config = dict(
    encoder_arch='vit',
    model='masked image model',
    dataset="rendered roads seen from a driver's seat, with toy cars, trees and houses",
    train_examples=145000,
    image_size=32,
    crop_scale_min=1,
    horizontal_flip=False,
    translate=0.12,
    rotation_deg=5,
    method='mae',
    mask_ratio=0.75,
    loss='mse',
    encoder_norm='rmsnorm',
    encoder_norm_position='pre',
    encoder_activation='gelu',
    encoder_head_dim=64,
    encoder_fused_qkv=True,
    encoder_bias='all',
    encoder_qk_norm=False,
    encoder_parallel_block=False,
    encoder_moe='top_k',
    encoder_drop_path=0.1,
    encoder_num_experts=8,
    encoder_moe_every=1,
    encoder_expert_mlp_ratio=0.25,
    encoder_experts_per_token=1,
    encoder_shared_expert=False,
    encoder_patch_size=[4, 4],
    encoder_layers=12,
    encoder_width=320,
    encoder_positions='learned',
    decoder_width=128,
    norm_pix_loss=True,
    decoder_layers=2,
    residual_init='none',
    optimizer='adamw',
    learning_rate=0.00087,
    beta1=0.9,
    beta2=0.999,
    eps=1e-08,
    max_grad_norm=3.0,
    gradient_centralization=True,
    l1_shrink=0.03,
    max_steps=33500,
    batch_size=256,
    epochs=59.1,
    lr_schedule='cosine',
    final_lr_fraction=0.1,
    warmup_steps=3350,
    weight_decay=0.1,
)
Rows from expert 4 of block 4 of the encoder, named by matrix and row number. Rows with one number belong to one neuron. Each number is 500 + 50 x the weight over its row's rms, rounded and kept within 0 to 999. All counts start at 0. Numbers have three digits each. After the name is the row's rms in percent of the matrix's.
# up: expert up (encoder.blocks.4.mlp.up, 8x80x320), inputs 160-239
# down: expert down (encoder.blocks.4.mlp.down, 8x320x80, transposed), outputs 160-239
up.2 078:500504501506498501497494503499513501496493481534754495500500500500500507509504542431482500492494495515490509509501494495501564501507479492500496502501499303503501500471796499493518500501498499499506508509499490499488501574502408500497504496
down.2 065:492513511575444504504495499500503410501528498639509492476505501490471508520501473490378521498504505588504506500492505501502520509500508489501502502507428501508500502497507508487473500501494500511501505438494503499498560501507490493498505491
up.3 057:492512500501510510503505499460499400491509496501450508491504497494503498494502497513503517504496499486583505501484500675505505500496496513538492498500499508493499507496448493417493497499490501499498499496498514471400499490494542495521499497
down.3 107:499502500507517501550432504598502435590508517502497430497506502496476507477498497497545424513492555510501494496500496492498475501344498497217501488496500508505479496513493513504509483499509508498498497501486500501502499507543499488564499504
up.4 124:502499501501494529498491499505501500367496501499508263498500498503500473498498502499499401421503501502597501500498505499520602494503501539498513495499461501554500280500500498502500570564502498501486498497498466504499500499395331500444501500
down.4 099:446500493496502370496482499511502509505503493500507496465497497499494505501490492501451506497496496513500501496509505499515487503500497500503491499511501498481417498518503503647504483327497497500540606623499494603499500501501498490527500507
up.5 109:500499503500469498499505500500501505433499500497582497499496496500499498497496503491494500499502501601518449506507715496500499503402501496537309505488501504503491466503501482570500500494503499501484490495494497502503506501495503492499501501
down.5 116:488501500501494519500495500508498508500497500500494502506513504494504499493501496494509483497501507502498509500502502501500630497507486497504498498511507495480497508519504505598502507499485510497498414497500507491439491486501500497505577500
up.6 062:503506500500505608495504506504502496499504506497501366479499499493508542517502493497516498500494497483496498500499506507509499503516500494500498498498514502498500004461501496503495495499504502497532500501507741503506507492511510490502448521
down.6 069:501498501510501495505592501500497485373497495274503510488498515512502490499500499515495486507490494504523500487537532505495499497500499501454495422501499497501515506682502519583510504487504497494537499486506497505502511635483499503480505492
up.7 066:480508499499499504494510503495508503543503501541681499506496498497505504515497497501500495499502502503499556499507593502500496501499513500492493483217503547495501433330501498498489476493504514505499498501502502505222610500513503500504486510
down.7 118:506496496497504502492499507499502497150501500402501502480507505497504498499495501500478499502501504509496499492501495498499526503493494499501490500522499496502503497512502500547501505597477500496498498232497503472830493499498506504518500499
up.8 118:499500501498501503194503506503502366501501493535500513502497499498261501496502500492499483502501502517494491497501561495474683643505500499500499501493606501459501502502500491250503505499500501469445499501516608502501507442501496508501500616
down.8 085:496494493498491508520527513498515511484468505493491478503490503503501502503506511514499516475498500537494488499504502494488460499493493501502503502505487499514629428502500489854504394503506497499512493498494459715501502517504611497495485493
up.9 078:512473498505492496496497493504503494497503505504499495279331507517491497484497495450585500502500209498501487458500502328359495493495505499502499505500501502495500497497363506616500503497493496502493502505421498609513500477498601506494505500
down.9 083:516497507496539495490494504498507502498491494510504489502506500498486499499498500502499494502501503499491484502497506501497506496505501503523612516500511503503500493501465505500501601513499501500488494498494500511500496501468501508497488499
up.10 106:592506498503498498538497495511500499499499501501599377499492492503486501502506501501504497499500500339504490494500504495496530515503503499500503501496497499508501498504499494500503500501501501501552497508501512426499502490430498496623498504
down.10 079:505481513515420472504590502501509623513481502503508676500496672500499511636501494488511494482498500452502498495508506548516493501490498494503500477502503496502340466468495469489497510493504548503506506469499500625499503499497496496506460454
up.11 080:499496498511508498499498501496495500496491497507497504511219504504504498506502478499525497502493498481484502495404854495502504500503498505504478502499501502497502487505299495495500499502435497495499501498499494499502507482501494544503499502
down.11 070:512497549497537500517506509515516487503499497541501461495634489497499500501502595491520493509499498514509496491507480502499500496495520452509604510512499498269499441502496495496392500549501499495497474496494493496529471504495508498509505506
up.12 051:497508501500491515501503502498481501515504495502500511493498490494499500485517482502510502512494497493536500499501487502501496501499509490515498496489502507491503515499481503498435491429445500502504499517505516490495507502513500501753492501
down.12 098:540500406503565502554499501501516503411517492498493498497498502450496498490526498493504496508473555501500505500492495502478486597507497500497500502494504513505491449564500499528501499498550500500494501488499504514501500499483500498499500498
up.13 083:434501495495493514497493494495505497499514510503501504512497499499495916508499500505499511504506502505525503492499501499496462500509451492503495386503411501500497501501501513492501508500494515502509500499500479505343498513499505483482494499
down.13 085:501520504495456498496506492627490502556491498565462508503504494498503500496503495505501503505504501502484702496535492506506497516507498377501491391474501500508504590510494498516500479508500531495515451563493545502508507502503473502604495499
up.14 078:506483494500500565501617502503501486484504515498479494496499510497498489498505503501506524493500498465506495501496501506507502472497497683502493395506497486496500336500500504512500502492500498498504441499495499502419496498394507503496500499
down.14 084:485493502484499499500496530496497515626503498403471499585499659502489500498512499494492499351507499508502499454497504499502503499502489697496545501496486502494526501494498495506504482496498493504503493519495520487504498501500498503486499509
up.15 121:503498499500499498505491500477499452498495513495497490497500511496504500509501500501646508494497496486495499500461502490506501499496500494500499505496501501498502500634488492499497517499502498498619496507495554497506503491502501459500498498
down.15 068:499507521443505501483500499506464453539509479493520599508497499497499505494494505500491500502549501494562508496561505511502498488507513489497523488502503498334509500491508491478511500505495499508385498380505541489496495485489496506400533515
up.16 088:641500503525503512504509505542497504496480499500498503498499652505508474438503500494498496506499456503501499499500499500500500480501500505499498495500550496501502517499501499500495506500498486499495495508496490504426650515498503574500494500
down.16 164:220500501500499500504499500501507498513500500500537500501500500499531657499498503509495499497536510497501497501511501501502469502473499517449508478498488533501500540496502503494500499509498623499503504499500503499504501501632510500492496506
up.17 110:502499503498495494500502499502498502133492508497501501497499608503497497498536502475502502494507490499504504500498548500511501494494499505499503499444501500512490499506501482489492493500506496499265479638499500513493670492493499506499500514
down.17 129:502500422504501496497500502503499503482495498488501499492499500501494500504500498494630501511500488501497499496506500501500486510502493502620500499506506468493500495515500539499489497504500497494503500567496497504501498501525501500510530505
up.18 110:368504498504494508498508504066499498498501500500460615497504502499499500515498494503499502499499498502010505492497499497502503498512501503496499495499493501496500501476500490403504499498500499500501497505503501500378500245498499499494503505
down.18 071:504521487498545493500500484498492502501492506499529538495500503483484502811502504489480492489498463512461501530501517492500450500501494690414498496539588494466498157508496574515503499498498503489502501519488510514512496511505383504517505523
up.19 132:529497495490452499505500503532500510497500497462505496481500503498501489497496506513497499498505501500500509269502504503502401480491499500500492500497500502500502498494500499659459497501503479500503497502533501523499503502475498632496499658
down.19 071:479494532497541503489495507474494504589512507570436551499491508523509498593493501416500499501494491516484470525506509502543505497501501296521487498501493497497424481502495500231491594496439500504485496507459546403497495494496509466502492467
up.20 109:491498501500499497500502498499478497499500439512494500507502500501507499497557497500499480499497498517496487729498500500497560507508499502498504503500501500495517501491846499502510497498496497498582501500502580390506501865497495500502498310
down.20 088:460498422430495500500490502438498504500499551496509511505500506497477502593317498507506498476501504501504528484478505506527497492491487501639516500500499493496494341497506532500488566485498500501432581498491488488500456486351492495478505498
up.21 102:370496499499500488496530497500492499500501497505497503522500494504500498499501500414498501499426499503489501502497501497495496504499499509623502501500501502500500243565503498499544497500492499493440500493503558504503500499498504504500501503
down.21 154:712501495497501499496510504498551501512501502502503495497501447500500500493492503496504498501503489495497501503499498495494500505501502502461502496501497500505501522499500499498498533493591500501599502508498500501502498498502513498497484501
up.22 082:497504484505496495518490505497479502121501507501474493455496502500494505460475499497523491490288495496495457507496492513515528502496452500796503506505502500503500377545500489496503504495495327496504520507484505476501499500452511512498502500
down.22 299:436500501503500500502500500509501499007499500500500426487501485500500500499500501500508425498500529499507500501503500501500501500499500500495500500500476502499500314501508500500500500503499506500500500465501499498593500501510500500501500500
up.23 099:535494446509502499496498500501503493501497500542501501499502537499509495498534510496495504498365407430505507503429498344498500494497497494501501501624568467491499503494480505497494496497498496502506671500489505646496496496438523503500512501
down.23 113:499501504505500498380504498499506502504572506500467497518448475493495501501497502496499517507492493492502499502464494500498500503537506502510500501500503500505499500479498491499366514486501499503498501622499510497507499503425501446499497490
up.24 086:502501502456506500500500496503504495503397498501499500507503501484497500492497634503500496458502502493502489496494644531496481503503282505500501498500494504500504500501500511509468493482496500500500499218499502536557499486504500502499496506
down.24 095:499494493503487497501501502500500515277517499502529497503493507663529500494495498499496494488510500498515503503491505437467507496487500501494503506475491530500502502492510686501505500509504500500502497499500496499498501500505490497499518493
up.25 109:501499504500500629507490499500523500500498500499503498499501530496497476491501500501500496502504501496499504502502500534507504235500503499489505502497498504499500498500498551503500510515555498504495503496500499502511501613506502498455502499
down.25 079:615497501459527498492502498493487498613523499499499496502482473505500503480504503487499501491497499493497500504504482505503505519440499491585492500502506496495499803500493506472497489503503500367530504499498509496478495493330503504500507494
up.26 113:498503501496504447523497501497202497502488507505500504501499585507501502511507504310786506500503504289507717502511502503506352501496399501501494497500501501497502435512488501380501495500502429500512481500499482500460501502503494523501497481
down.26 086:516497556498506502445500517502597503502500508494484502506499499553495499475499496494504504507505490494507355508499516495504453496501514165601495494501498496491472493504344521477504561508497621495469493398511537498512501252496519501475488497
up.27 055:581496501504503579499512495512503495496502503499504498504500429510495503510520491499481505500500501485499495496494504498494495704501501432500501499498499500507503504501497501468497488495483502488435491500563501341499503501497488497583498511
down.27 080:505558494529497539509497487505501499499504499470500498495496501498507478547589501509502499652385508499502498495588497500495467455619498506500485483505513511503506491499507499544509491498657500602817519497505505626499498545498498391498550518
up.28 085:500499498501501492495499493499489499502501502507495500540500500501490500497609500500547500499498498492508497496479500496508498503503500507499510503507458497499499500504495501498450658502488499499496494497503373504509498470504468497499500501
down.28 086:498505501486510500493501502501539500509498496525508498279504490489539502328465497468520509506501511500508500531497491463504499504503578484526531500480534507495496495497510508500509315521514503499485522534501627497453496457488507493503503490
up.29 057:499510500504537440438506504504497502495499505496499505491499493484492503496466491505508508492499503469574479499397519568504488502498502504640476494492500504456491502494497476489482494357504503501514489500502518531493505506502199501500496513
down.29 101:517528487517502500534512478545620510500449525501534390491530517505478485501504505509500498582495497496500472504500496490500569519501511502334494508495499502533502498522498503525492502495516500505499503500511501527501497498499512371509502499
up.30 095:622494509500495502499501497500504499499480508499500499450498516519506500500504505501502502498499495488504494498498500497449496499500500498498502496500499498480497498435501500456497495502500500499511505521497432501349499499497509500488498503
down.30 109:506500457493501506499493502500508456567499501496503506509509462487507503498498500527504497506563495501498500501506518496510497505502506685502498498495512509504500508539503503493492501503496500498497519523508500586500498497503506499501419518
up.31 084:501491502502517504492496502509529496193499572499503498493501502494498501500499499542501500499502502490504487302495497497512504497420501505502470500500552502500493498494497503620487502496499503503500503499498499500504497500504328498538504513
down.31 087:386475502497499502485506500372531502584498501509461494511496625503474493511481516503556497514506499493493515523499528493498516498498501500512485499495474497491482508502181520498512519516502506508500496504565500521483492090499506507498502523
up.32 143:501500494504500497515497502470507511499501500500499499489498500526500498500505497498554503496497496499495496500499500501502574489496502497531499502499436485501497497507499501502497501503499498500497500501499556313495500500500498500503502496
down.32 137:496500505499499499515484500497500500398613500488487497502509477501513505499499493503586450500550510497500498352488501502502557499501522499499500500469506511501497500496501499528501508677513497499326408498503501205495502503511449483506500411
up.33 101:506488501501509498498507497393502499500500490501501499502504503500580496479507498266502499500504500502493499500502856501495497498499502500619496518479483500501499455498500500504495491507500297496495498452499502500502553405503471499542502502
down.33 113:504502490528512506510502493505618500495464500515536437500493542505497499498492502503505504508502751500505498501504468499502503497486476502502498502504500499323426499500499499500496512502498518499499499502469498499500502501500495502498500497
up.34 125:504500502503502501502502502500498501496498499499493501501501494500499498497496495501496501498503499505501495498510546511499499500503500497499489497493523504483501501511504496502499500505499499501499425496686497501503508582499478505500500506
down.34 094:501502499500493496499521499501551503535504491517500504498501500499504496511503500483458494519497493504500500500484570393499475503502447505495503504500522499501501602499503501500495479308503485494955503700507499523503501503500504517499500527
up.35 054:502501499506503460508513462503378511510501503534512490500506489505505488482504494498506500727501500501496525500505495486503492489420503507497498508496501501548503502523496506508498479497284494505485485506663498492550502504487499502502503501
down.35 101:531501508501500501504531505499502501368680500476501512500494502494502505496431502500511499464504504471508510499591505502504542501509512500497505499499510507490407497505502499591516508627654501499491512494501506505497514495540507499576500521
up.36 125:494498500399504510499498509461496495498497499473505497501499499503501505499502503500531368471500501506508496501488555545500709501501487496606501500503494497503782502506501510494432781569501500442532525589503500500500512500498490501388500501
down.36 117:515506497618503494493592501524501501502501498500502560499501568491486500485496498501507512500500482244508502491496303469494352501504473496423500499495524507524488519421502482446507407491416500517496499340500501496500498502502573493557502497